A small contrastive audio-text model, trained from scratch.
Data: trained on chords played on synthesised instruments, 52083 training examples.
Rows from block 4 of the audio encoder of a small contrastive audio-text model, named by matrix and row number. Rows with one number belong to one neuron. Each number is 128 + 24 x the weight over its row's rms, rounded and kept within 0 to 255. All counts start at 0. Numbers have three digits each.
After each neuron's rows are labels from the 100 clips, of 14848, where the neuron reaches its highest value: "responds to" is what is common among them; "loudest band" is the band of the loudest frequency at the time of the peak. Only what is clearly more common there than usual is listed. The data: chords played on synthesised instruments. In brackets: how many of the 100.
# fc1: MLP up (encoder.blocks.4.mlp.fc1.weight, 384x128), inputs 64-127
# fc2: MLP down (encoder.blocks.4.mlp.fc2.weight, 128x384, transposed), outputs 64-127

fc1.41:102106163128121115095132095118130123124121167135161136133127113180140175074134138071127129129107127118114121145126115175096141137107131112094142152143125165136139190114131153109117144113154132
fc2.41:139125118150028138099110133137188149150166142146141160130112162104100118130144115142143127105138133095093148147104118138148142113074143142152138118097111100156098147147128114123130135098128171
responds to: clipping (31); marimba-like (31); text has "clipped" (31); white noise (30)
loudest band: 4000 to 8000 Hz (63)

fc1.20:120144169136137102119124101121138106113144134154162109139108133146164154112133115112122185105117131106094141104135137167134113099163163102091102151127151103140096115148143139100093122107140120
fc2.20:091111142144077138095109152121151108069115125119155142116097163156199122113114137139153126147153140117133133131109124134159142080067113122127143113102122087116135134158134093130121128154142111
responds to: white noise (70); block (62); pink noise (30)
loudest band: 4000 to 8000 Hz (26)

fc1.232:105111115107143115090137067206125128159150125101105138143149160149098117144111121118105161144123080155114086115164141174103126146139136117124147123143133136141137135144135100121088136152136161
fc2.232:114112124083101103104144096111106095120086171131152113132181118119140110059157119114122098117142087100132137116129154137145121133149175129138151085166132171135122100167110108129126138160149123
responds to: the note D (69); vibraphone-like (32); marimba-like (25)
loudest band: 250 to 500 Hz (71)

fc1.26:103109100109104127110118139106136055132128167102153114111130140135172126106142118090123152137132092138058115151131123165181141138123150120064102116166162078128153115162111140141119097142139157
fc2.26:114118136120128093123128128140083164127119135138135106143157161151064106152128123146138135149133116130156132100126147153151182161175121127126124127140131146149143105132131157080141104150116155
responds to: block (58); clipping (31); text has "clipped" (31); plucked string-like (28)
loudest band: 4000 to 8000 Hz (26)

fc1.239:130170137105151079093099121120141148132156112149130135140105145118121115125164143114117152138098100142141146185104162159158127153124125151118140144187159115145143105124111141150095141111147166
fc2.239:146126130139189116083140132139111119188109138132122123142122154077137121114148126129142117126119136174100135108142112132179149143108109101111128128109129118118126075100144127128123129146134156
responds to: white noise (52); clipping (26); text has "clipped" (26)
loudest band: 4000 to 8000 Hz (86)

fc1.118:124117135097137129071082144140122141139088150147162130125131156152155172106159101108137144118147128128140139072138091157130140144137139127141141132156160094104141166108102096092160129162144114
fc2.118:054127112159126120103096131134151158106127135133137100133113103114047132120108130135115148105143161152133114132132115131137142159092100093170137162142131132125147096119120109134134172134134144
responds to: thin (high-pass) (69); mains hum (64)
loudest band: 250 to 500 Hz (71)

fc1.204:106130101128129104083130045134105109164114127126127125195146129155131112139088114121100137141116102138100149117150145112134141144148209104142128134174127150134118149147106103094098114110151133
fc2.204:130162133167155097088176117134128114142125122121155118157113155146154144068115099135195115121118168157115140104114101135112118133179144158087141093109101112131137104142099121123152141144137129
responds to: the note A (87); marimba-like (53); vibraphone-like (47)
loudest band: 250 to 500 Hz (77)

fc1.300:086162126129151117099159142149116124108129131116137110100081096123132140100133128104114161138108129118112142159128142140162157131140141110119127143149144121097143127136132186117125137134144123
fc2.300:162129143115099155109126113148142081120129127138104137146125179074119117145188115131122124103127079083083141126125119107164139093134108132112121107085118118123147085110139108094106134104136136
responds to: white noise (54)
loudest band: 4000 to 8000 Hz (98)

fc1.22:132158109128133094147081149094097135116126136126136119126158098126146142120115097082162204137069093152113182118123128113094120127148124108131102123152122088123121131159109132079159153121118139
fc2.22:085055173115131116131132193186118113158120145138109159158159096132154125113137079113157071112132137117120115129135087127112146143112176150137143144130109108143139138149136124121180147131149121
responds to: the note B (100)
loudest band: 250 to 500 Hz (60)

fc1.283:100104155111123105138119115115143093114109113119177132133135190141139117116123109097106135122140149148095145171148108137143176131159144108115120170159159139145120133117124165131106109125162153
fc2.283:089127134117051127153125118130103132182147126126139104132129083166082123135120117128126155100133104144105137109132093115165154136153108136084121078137132123107143077120115155114177110131109152
responds to: organ-like (34)
loudest band: 4000 to 8000 Hz (71)

fc1.34:117135131169062092143155134107120131141134102188142120126087103134124103123129131124165149124158143145117113133145132115091146137135179105161111131215164125135126142165099149118123118105123141
fc2.34:107130097109105162086118113098174122129084132125110162087097081127123129163155119122121138110146127169126155135170114120134113140130086131134134142175134145127102121109161121118096121099126129
responds to: arpeggio (85); the note C# (75); the note A# (62); playing: arpeggio down (52)
loudest band: 500 to 1000 Hz (51)

fc1.277:139107140130122047149102112147130060122127123131132147115130146098140179131145110126121127137122099134137118051137100111115130088137157109115136151162144122112159177123099125108137129147121104
fc2.277:159119123113151170126119107123178129125126117128097127093124142166083131120136121121119113128123004052112121141120086094100117142137105147119116104141118131125131118119125160148103116100158134
responds to: muffled (low-pass) (73); white noise (47)
loudest band: 1000 to 2000 Hz (32)

fc1.29:131109151135145069144129108097113098171122150140189159123099126106138158128181114106131117136141099182079121090150134135091116145172112107119155138161132124136154158133117121102114146136107142
fc2.29:141126161123114105116113136147145143127154128126153101128164111164092123150102140129146114101135045130134114126140064149182123131137148152143116186132124156142134094180123147113140167159130153
responds to: block (57); muffled (low-pass) (46); white noise (28)
loudest band: 250 to 500 Hz (64)

fc1.79:103128119123144147115122115109128148156150108126127114129126092146093125131077156129133111128139123172100137086154133133144111206130134128114155128131142142136131166138126109094097114128121168
fc2.79:088118107107025145114126101107108147063101128140109102084125106123124113125154119110130139100117100085147117115109134111135094115033087129157139148126119112153106131100114155108137139093103133
responds to: mains hum (59); thin (high-pass) (39); instrument: marimba-like (25)
loudest band: 250 to 500 Hz (81)

fc1.171:107154158135115115083149099117107066120167113147144121059130126126146155126165122112121168145121130137111130165152109178090153133157160106099130133206129098124134129141101147103084123120142173
fc2.171:076139125149134106118141128099114156120103121125096145131139131178143135167125129131129152123129129172148116138130085143184153139178150148111116114101098130094122127129104123141115127124097147
responds to: marimba-like (35); harpsichord-like (27)
loudest band: 4000 to 8000 Hz (48)

fc1.63:087132142127131123140130147140136086104148132116137126121145121128089107109129137123116137113125139096141117169125103113142137087102166107129135158120107131134151140129144193126128142155136095
fc2.63:177124122124196126097113101121127134209136136123151122125107113137128139131194119137115142091140192110075158111133127126144113096157126130096117145091122133123126097126110147107127150137097151
responds to: harpsichord-like (77); block (60); text has "clipped" (26)
loudest band: 2000 to 4000 Hz (38)

fc1.141:116142168139125107129131088147160139129149125098146141162192157147121122126129161138133104138101108116107145138160131103098165104156165132152148151172114164153143120177135128110105153148150134
fc2.141:151098138103115124150167119132154130173160149132121136100172161135155131155151144107119115135106122140100111132147127131073136140123114121159121073126122150137113162130125144142171141110143138
responds to: the note D (93); arpeggio (89); root: D (36); square lead (29)
loudest band: 500 to 1000 Hz (82)

fc1.226:103156150126153102069115079122137123135162076157132110083148127153153126154180160133136111155114089130126127184147123130123147156175127110118155153183108061136125117154112128136132123123166169
fc2.226:125143110138154104057134122135123128123083131131145142130140112074179152146132132138107145135132116170163113114130128122140160155173107156113151193178122118148116118147146146103129119115142141
responds to: playing: arpeggio down (57); square lead (31)
loudest band: 500 to 1000 Hz (61)

fc1.21:129163121133125118122134128135105129146099107142109145094145116132125143119138103106110110102079137156150160068132100168083231117118139114131139145109135130114136128133096113102140136160166164
fc2.21:170126131125138162138125131135131149108130126133089139114103144112158172125103127133125115084117184108145135147127135139081098139123108123173133109108132127157144194149125142124139126142129096
responds to: muffled (low-pass) (100); white noise (77)
loudest band: 500 to 1000 Hz (52)

fc1.357:133154149115174104132136116118131071149187149128125132140130157115106122132125115113126132151097124166071142127134151144108151136178120117054138123123123068126138146148113134120125118115140139
fc2.357:156127149125158127124122123137130136185212134133133096094142131123126122114083125129133107140134107143123140133131115123086129123148138056147131157098128166135126150122123158141123134116098149
responds to: block (72); clipping (38); text has "clipped" (38)
loudest band: 4000 to 8000 Hz (43)

fc1.340:133146121094118145125098130151142094080139116148107134084122171092152147140125111136106135145114127098144098098143142141117161086151127137145149141114115132128176149101142181118123111169149074
fc2.340:136116154135231131126146148148134141129145125132094155148118115044151146109122129120145100075121129086106123154142131126095119132122118098108127171078130108154137149104139103111130118130125094
responds to: pink noise (45); clipping (44); text has "clipped" (43); instrument: harpsichord-like (37)
loudest band: 1000 to 2000 Hz (31)

fc1.62:101154140153126130083127098141129111160144126161135111157148128156130126125174087104134125099127106154114118107125118169114143166078115130127075134157169086121142123114137113108097120140142176
fc2.62:136138104137149096157134107105112136171126116129096096114132130085125138124129148127137187129128126101150125134123187101101132113094154106134122143132119136121096126115120139114122099115151110
responds to: the note A (71); thin (high-pass) (42); horn-like (31)
loudest band: 250 to 500 Hz (75)

fc1.286:126098096114133139122110123114132141077134137125103116131133132136167133118099133132119125131093160110132135169137130163119131128137107142134117130139120119134105107112136174138110253144129105
fc2.286:113120136119071149144141116144157111141165126128165119144137154110133112133162112115129131144131153034119135128124122114132155129105091165157104167122117089150135158153118102128143093131145143
responds to: white noise (95)
loudest band: 4000 to 8000 Hz (98)

fc1.365:115108140107127093131060097148126130133153107109112140091206125141107135118115132123121112158104107154122129130157114144121126173145172117162137130176212096151145128147129168132118147120153175
fc2.365:157132116150162125121125127115131196135140123119143109129124122103153152130124120147142127136130143107113122131151126160085112113063091140137120129129131154149137111107134157113134135127112156
responds to: the note D (100); arpeggio (89); playing: arpeggio down (55); root: D (36)
loudest band: 500 to 1000 Hz (69); 1000 to 2000 Hz (26)

fc1.196:126163161102115082122116085162120089118125127152146155118119113138135135098132121110128178121119151136127136070134127136081178121133139108093142140119134117119107171081121173097140104138159125
fc2.196:143132145126143138137131132140117151089152124130106134130124166100150137123149148118129105117127104084136140139120093127102141144167120113141136126101137126143129183126152143119101072129127137
responds to: muffled (low-pass) (95); white noise (50)
loudest band: 1000 to 2000 Hz (30)

fc1.217:127167168110113098148100107104106135129105124151132125096101156108136140132161128144117129120140186131149121072138127157110137110117157084148119141129150150110197129104096128092109156154127121
fc2.217:163127118141087141142118135120174126119102138144123139154109121152152151152144142108130143123134108075106136120121094145124128115117134102135132137150128108137123124165139139105114162133136160
responds to: thin (high-pass) (56); rumble (32); white noise (27)
loudest band: 500 to 1000 Hz (40)

fc1.90:097148143122144126059129093149115110144120132143142119122133159129133115106215130118112170113116082125108120138138098170100145125137156121081132125122153124110097146141116119120068133132188132
fc2.90:086148127124113119140136133138102107102095144127145132159127109104158125141145124131138136087135224145138122150133142135175168133114110119117120156143126104135141123135133113111124101146129125
responds to: marimba-like (35)
loudest band: 4000 to 8000 Hz (37)

fc1.294:096130110178117115121121153104140109131152113171136128085114104124054123173127132113119091091185119128115166153154125137113138124144194134153139144164145092147122115124124152162126137111127140
fc2.294:139142126127101146128090153102141133136134088114135154071124116119112150128100099162108105138142139148153124125123130173080140120117107117124138109143139125146154138172127152117153183136113136
responds to: the note E (82); playing: arpeggio down (62); organ-like (38)
loudest band: 500 to 1000 Hz (47); 1000 to 2000 Hz (41)

fc1.299:121111121111096050112137099136132088122137129164137140100132126116137151131157125121112163125113109113135144109152142122129135095141127092147125136148149113143137157109110161080133120168125121
fc2.299:139132145131177119072140135122163110134103123130094128135097166113123159183158134129117120128114066140149107140133133138116158154177132118099126138112130113123150152108145171111071102099165184
responds to: muffled (low-pass) (71); white noise (64); instrument: harpsichord-like (28)
loudest band: 1000 to 2000 Hz (26)

fc1.116:111132121124137191095087114136139162139147105130101122132117123136130102136166127124107139080125126164136123113119149107124123227089095147103139112156130135116096133100166099137114131121135171
fc2.116:100129130124080131078119126130102137106089127128127086102115082066075109107129114120132133112104105127138129113110134125107105144058103122153142137132128125130136099114119131103125141125103129
responds to: marimba-like (54); vibraphone-like (33)
loudest band: 250 to 500 Hz (96)

fc1.361:105080131132146102083151064160122133145122135188129118128165138155151151111108121129116173099162145142106090123136119141057129145124176111121119118151139150112134177132093113110084123175174165
fc2.361:131116124101110122076131098100092105144090152138102113124110131141143112094147099127129095100155112106116161096105121136154119195146168155132156118153135155139134121117131099153146147130137093
responds to: vibraphone-like (51); marimba-like (45)
loudest band: 250 to 500 Hz (75)

fc1.57:124101147113115119120125131101138086104154149116126114087153123118075138086118117116164129136116129107133083145152138200136152100127136117135143140110110113119133132149088174126172104169120107
fc2.57:132130110147188141122143118105140127134137129144145134152078064134103133118094124130129153110129182089095132128127133152144087122117128117125131165105131125155120099106130147117110123108116128
responds to: block (75); harpsichord-like (50); text has "clipped" (37)
loudest band: 2000 to 4000 Hz (27)

fc1.243:123159140136110133126123126122141116134138109162165127107140132126133146087113133093141132125105117137139141093120069164060205121098154160143108132155147123160162096107080099138132114106137136
fc2.243:109125142134118103136134131127132145111182127124146144146134098114169149144128129120122131129125164119141131125129118127076113149095156106133125171119133112121126191143119085156147139132116101
responds to: pink noise (59); muffled (low-pass) (35)
loudest band: 500 to 1000 Hz (43)

fc1.368:103139172126137136115118073133108112131142116186140135103161133133139182091099113092096150162094101134104110140135122194107102132146136129152102135156134126129154169096088134119102150135157152
fc2.368:102128135114113115131111128150134106147135118134198099115102108134105079131121164138110135106129137097124137111140107161149133090124080141129098135137130108113137099126110130103100131186145125
responds to: vibraphone-like (30)
loudest band: 250 to 500 Hz (68)

fc1.103:112133160148120128135095132082129105152134143117132143145104125139100128107164119106116124115135177133176148135107103128137170132071159141158102136141120193141132121110162112129172193134133123
fc2.103:154137151126091151118132145137147165159190126116200106140132129084135143097136126128117096120117182117149135147145144164114114117077123163157132153081138124158130116178116145134131144129119156
responds to: arpeggio (97); playing: arpeggio down (87); marimba-like (39)
loudest band: 500 to 1000 Hz (59)

fc1.383:106135136137125118115132144183124102139125111142181147079149112130089150142107187157127135106060132128120140129129081080157116123133116112091167129140115137148121145141158125105117122178145150
fc2.383:113118116140073105076132116110159120128109125129123131102113152144143105174094160119124160112125126149092099131133127145172133135118138145146126124099129144113084090134139100122112114075120125
responds to: the note D# (76); square lead (35); root: D# (34)
loudest band: 250 to 500 Hz (88)

fc1.166:104150134116131108083152102120112109145109153127105156156121139151099168092160131088116156143108193138135071117125101176066162135145128107148132125095080128147161160125125116087164146141139155
fc2.166:176141140142107142132136140138166126128159145125200092137122105113171117137142169124131107094118178074125149123159112171128127073125111118109111141112130135145135072125131151114076131145113158
responds to: playing: arpeggio down (68); marimba-like (55); instrument: vibraphone-like (35)
loudest band: 500 to 1000 Hz (62)

fc1.335:092133129121122067075137085133123105114122135154153120091122111120180151119112105122113114127121113141082142132182122137098147122176146116106153148159153106116093153147110127089100130156132157
fc2.335:081138092138155107116111128100133069147057136107113149123165138126188157139157120124121132122149107210144094158130127112110160128157156122125161181159147150110131154105155107075141123104171156
responds to: the note F (99); arpeggio (75)
loudest band: 500 to 1000 Hz (46)

fc1.8:118078141145138099111140102165125127166114173135163131120114181142139120110095141113095134116130123147113074111148082136152133170123116118098129131129135123119118167140136098136127138157143172
fc2.8:101120119108081123132120126156122142190135138133110158137166122128149177123142104116105139097144144109163114151122126094126078121111098136109154139145132192152124100127136130130177105113111106
responds to: the note D (72); vibraphone-like (46); marimba-like (33)
loudest band: 250 to 500 Hz (70)

fc1.304:115145153123113094144115098169092093114103124140150139137124117121125125118126105113121167098119120143140143071151097153096193116104156081112123137117137126129144132097107162078133107158150131
fc2.304:147123139126144148154117133139102152114132123127112105132118189122117151127210127131117113082132100061131121141118102131111135162144109096159135114109123137119136143136140148113110099147134133
responds to: muffled (low-pass) (97); white noise (62)
loudest band: 1000 to 2000 Hz (32)

fc1.346:138140120112137141077139108127110149169116127149120125119115121136150160088175128137117127159077126131117170147145161135097150157094105131138132133159117138131124118130134064128101138143156191
fc2.346:132132113125115130114147112139129121141122132135121179181129159074166139145142149119136137095136118205124118161138082118196169138103138119173121152087124130120152113140144146100113115142127147
responds to: pink noise (39); horn-like (26)
loudest band: 250 to 500 Hz (74)

fc1.373:094161149124134080080108106109112074156127104143154131131119155139139113088149141081138148141100130124101124101151097150162163126159134093086115135121140138136127153076111135103094132115178164
fc2.373:083140122094088189096133125146153124057111132126155133129107127129121107163118127141093143094146132108113153144137100146190188070102121146156117115122122118141166118135127083142134136128137115
responds to: clipping (37); text has "clipped" (37)
loudest band: 4000 to 8000 Hz (38)

fc1.39:111139124119114144054162106150133104142138158149116106169146158117108118113196150125085166149102116121065141133119125108096140134129108136084103129144141131134097146129114088131093170098179096
fc2.39:116132140122160084174139150144111105140100137125114121164131120127141121110151142131134134122124160100172134141129136119135182162159141115159121183119132113146134153133138110145102061164150108
responds to: text has "piano" (36)
loudest band: 4000 to 8000 Hz (30)

fc1.128:094144135089148097111111122132123106108128125137103137098134154166156146123082107123145169151098147118105155165129109124115180136143146118075143149081126133137161132096119158107145121150144146
fc2.128:137134116151121150104142118113135126107149124118131188116119076102221155150104136123126104091133130185135132140138097119129142126079129151152132164116116122129140150150131123131100122107098121
responds to: clipping (40); text has "clipped" (40); marimba-like (30); instrument: harpsichord-like (29)
loudest band: 4000 to 8000 Hz (67)

fc1.80:115146124096127171127099130138110137103115072163131120069117117123169167148115123125091126144103140111124155123152117148113148125131128104138119133127130114108184135107149158102079124159173099
fc2.80:180151128142174147109143137135136109093095135136137163169112136050179128096159120129131111111133090166099132133149127112156144133095121104122126160101134131136147093106142081116122139108133110
responds to: white noise (43); clipping (35); text has "clipped" (35)
loudest band: 4000 to 8000 Hz (42)

fc1.334:117111084174142130130113168144150101131159127136173134064131110139042134126074113107127104138141117138055131126180146133107154131139151134140163148152112117137151123148144127135114120135157130
fc2.334:108079118113116110108098176127155116173129136137071131089124144120110141141100131139105118098123138143144114130122147168074148133169159155134145110144127092133112127109148152111158170141142140
responds to: the note E (100); arpeggio (88); playing: arpeggio down (56); organ-like (37)
loudest band: 500 to 1000 Hz (56); 1000 to 2000 Hz (32)

fc1.93:098146138123116134125116118144116129098100098100126121114125126139088133131094143128108126136103144108130139157156110132129184124152158118119111144126132076108168126116111191101132131132162114
fc2.93:184154135119137123139132117130159128202128118131129133132101129087152132132185121126122130110130186108096149154132142124151098104104124099089113143081120126112133074087130168134165113090123132
responds to: harpsichord-like (76)
loudest band: 2000 to 4000 Hz (40); 4000 to 8000 Hz (30)

fc1.58:129141127102156094076136118117099074119128131117117136072128167115121137123135119101138151133128143111094160165150105152135148129130122092086131129145125101131140177154113140115092109117201170
fc2.58:049129120122107084074129121119115129129141132135119156132121099081123108134069133132131124094137118144112139135129124104157167123123111161117123156117129121130140173100130105169111092133104149
responds to: clipping (29); text has "clipped" (29); marimba-like (28)
loudest band: 4000 to 8000 Hz (25)

fc1.225:111166127112139089078121089130121098116123138145146133127150145163110170111134132105095163118085122131045112146121120141090148136137157093132120161161133165126118171133125140105123132120167137
fc2.225:149134135135097132168105141120163180128189139131117128104117145142112118141166127144118139095132139065117133121128130157117139101148137142132131137139141111131117165145112137093113153106128136
responds to: clipping (45); text has "clipped" (45); marimba-like (30)
loudest band: 4000 to 8000 Hz (69)

fc1.111:097126130141122123152148117137138058107147146094185126102146150130120122094156106089132117137107118132072116155157100190102154106121163130111135126138152144143108096119124146143137119139135112
fc2.111:136143134134140081146157120109107158147102151126180096162134156172119104117191118134131135158150128089126159088138161176162138119125156122091125069134141148124120110122122139130147123131146145
responds to: block (67); marimba-like (30)
loudest band: 4000 to 8000 Hz (50)

fc1.337:095124137130117088129144099112092077140134124152137133146142148124122152125108117116136124123106149122118132102156106154097188100183152102067129133087133106130119147143126129076151114170174121
fc2.337:179153127138181162094123123126142093164132129119155178124102155084192144146122130136110112143150185157115149155150154144164121044061098119095122135116113137147139142125145127165101114115133110
responds to: block (67); clipping (41); text has "clipped" (41)
loudest band: 4000 to 8000 Hz (33)

fc1.202:109108134119114146099113097155120098113109110165125116106114118112204159106184103133114167140089130104080120172157134149094144113134132119096108131143143107100142113109105130136087162139185124
fc2.202:123151144130128113177156138143131131119092128128157122170151133143158147136146123122131136121128227106170137147129119135134150177153125108140121139122133120136128145131144133137130112129151088
responds to: text has "piano" (38)
loudest band: 4000 to 8000 Hz (39)

fc1.12:099112137129151064112123114120123094127158143159156144151127168138084134106120140102072128147150111159055151151153130127133153158123133109072130135127149145132170130143117165100124119090152144
fc2.12:091133144146133128143120140130125131171126128133119076143092125119116125134129126127156167124112134094146122129101098094146164109129086125148123151150121083144133126143120156094128202119120185
responds to: clipping (54); text has "clipped" (54)
loudest band: 4000 to 8000 Hz (58)

fc1.147:116131155129128077141106101112109069143141125144147138139111129125088117126141110107138127162126135163113143104138142127117108136158121083045117131150126098112132121127117126096165140112147146
fc2.147:169130155132130166156128126138144141161158122120153091110153128166125124147104133140141109129145060091128123132136074136101109094133152128107119149096125173149139103174110143096130146101122173
responds to: block (71); text has "piano" (44); clipping (36); text has "clipped" (36)
loudest band: 4000 to 8000 Hz (33)

fc1.328:126104108143114107093107133106130122126126123115124133121155175141028114139120144120096131149131107143098147158138121113121160169151148142105140115182137150127154108146142167134170119099192180
fc2.328:086111118131118134134088121124109138194101127132125086111068138118097144132133103124119136118141156107108138117116094115090112121116108104130134144152131108151167120124116141094137187158133174
responds to: arpeggio (94); playing: arpeggio down (72); organ-like (30)
loudest band: 1000 to 2000 Hz (56)

fc1.327:119147149143148105154109121137138052137170112135149148115130106119115150129058100118117115148108111136126143144140094136137181108137148136119139152123147136148143166124108147129139096143122131
fc2.327:147112123110181142075130115114127081173123134127145140115121094112107146124059117127118099127116125154093143152128117118132132101117114136052122166111124131145130128137114158116092125123101160
responds to: clipping (49); text has "clipped" (49); harpsichord-like (35); instrument: marimba-like (30)
loudest band: 4000 to 8000 Hz (26)

fc1.372:113118129130133106080146110145130127141153122138131141135144167135107139140168153123112159110121164128137157120158081078110158156166133127118132124155140101179117155142156109121104103174184169
fc2.372:034136140147136133081115162126170128143098127139108150147103108079144138134131143125143117127113159138131123164128100140154133158111092168117138187130156126136108158100154098154110106106128133
responds to: arpeggio (87); marimba-like (65); playing: arpeggio down (52)
loudest band: 250 to 500 Hz (63)

fc1.194:115121129106117101132141069122124128125109154144140140077136126139089118155156151118050088098170138126110120120123099198097144121147187130162134150112099170152097104136142139117160154104109160
fc2.194:092081119119115141170118132114145103132110110125100125116162159125189137123171169111115116093106129099151127143149080094073153108121116134151109153146123061118113160138121130085120123164162145
responds to: the note F (99); the note A# (78); organ-like (49); root: A# (44)
loudest band: 500 to 1000 Hz (63)

fc1.326:107139154091122136085165107135139147105129107166156129119116132136142107151119119136117164114099126095122152199138138152175119109130121147162118129146127140131113131104121160138113128129182113
fc2.326:145137140121099171112118132134136110119096131126126152117098181107100098146184124151126121087143083155099127097121132133168156140117102159148133104104130129110155097132119085113121123119163127
responds to: white noise (60); clipping (26); text has "clipped" (26)
loudest band: 4000 to 8000 Hz (89)

fc1.216:092147125145102138045156117169143128124154106154115109113082158154143129109199116132126136132100116152128119158159123168106132156090104143100098123125149095123113126108117105126098183118175131
fc2.216:160145134118181133139137126140149105147108136131139140171132111082159137130146133129132143127124200120140128148127150123121149170142138141147119162167130108137132148159136122156109089146143099
responds to: vibraphone-like (28)
loudest band: 250 to 500 Hz (82)

fc1.351:112128176126146094090145157145131128125154094136132119084090133130107135137104088133158147137101137119101167174134109110104133145145117130116124145161176167127104131113157141130097151076175152
fc2.351:148156161139081123100132119145103140103141115123150084139117118068139095131141105153107105092113127118126130084125104136124102152135136123135103100116146112127176095128121109175139134136125099
responds to: playing: arpeggio down (52); square lead (29)
loudest band: 500 to 1000 Hz (56)

fc1.131:133115160116129103122175110098117123141139115158142145092203118141166129121155093117091101133097117134137112153126124118135128144129149115131149141136090172118145175090134133098112132229140151
fc2.131:096090128131116137114079160152123110117111131145112146138046126149124138164139122136129095108152131155128145128117093158168162150126132134172138122119100098128169125140146126116114144186165149
responds to: the note D# (81); vibraphone-like (42); root: D# (33)
loudest band: 500 to 1000 Hz (50)

fc1.71:097077138177099138110120084097147120121114165076130109168150115151134095091112122069170115106135139127125134143113113126100140146116150129090124133121134169124141145129165138126076126173155118
fc2.71:105152110179084135083177103092179124124151119113140151116111104113109128126113118151149166098133092147131129148122115175117125112125135147173128086126129107124100117145118105155133133111117144
responds to: the note A (100); arpeggio (93); playing: arpeggio down (59); root: A (36)
loudest band: 250 to 500 Hz (69)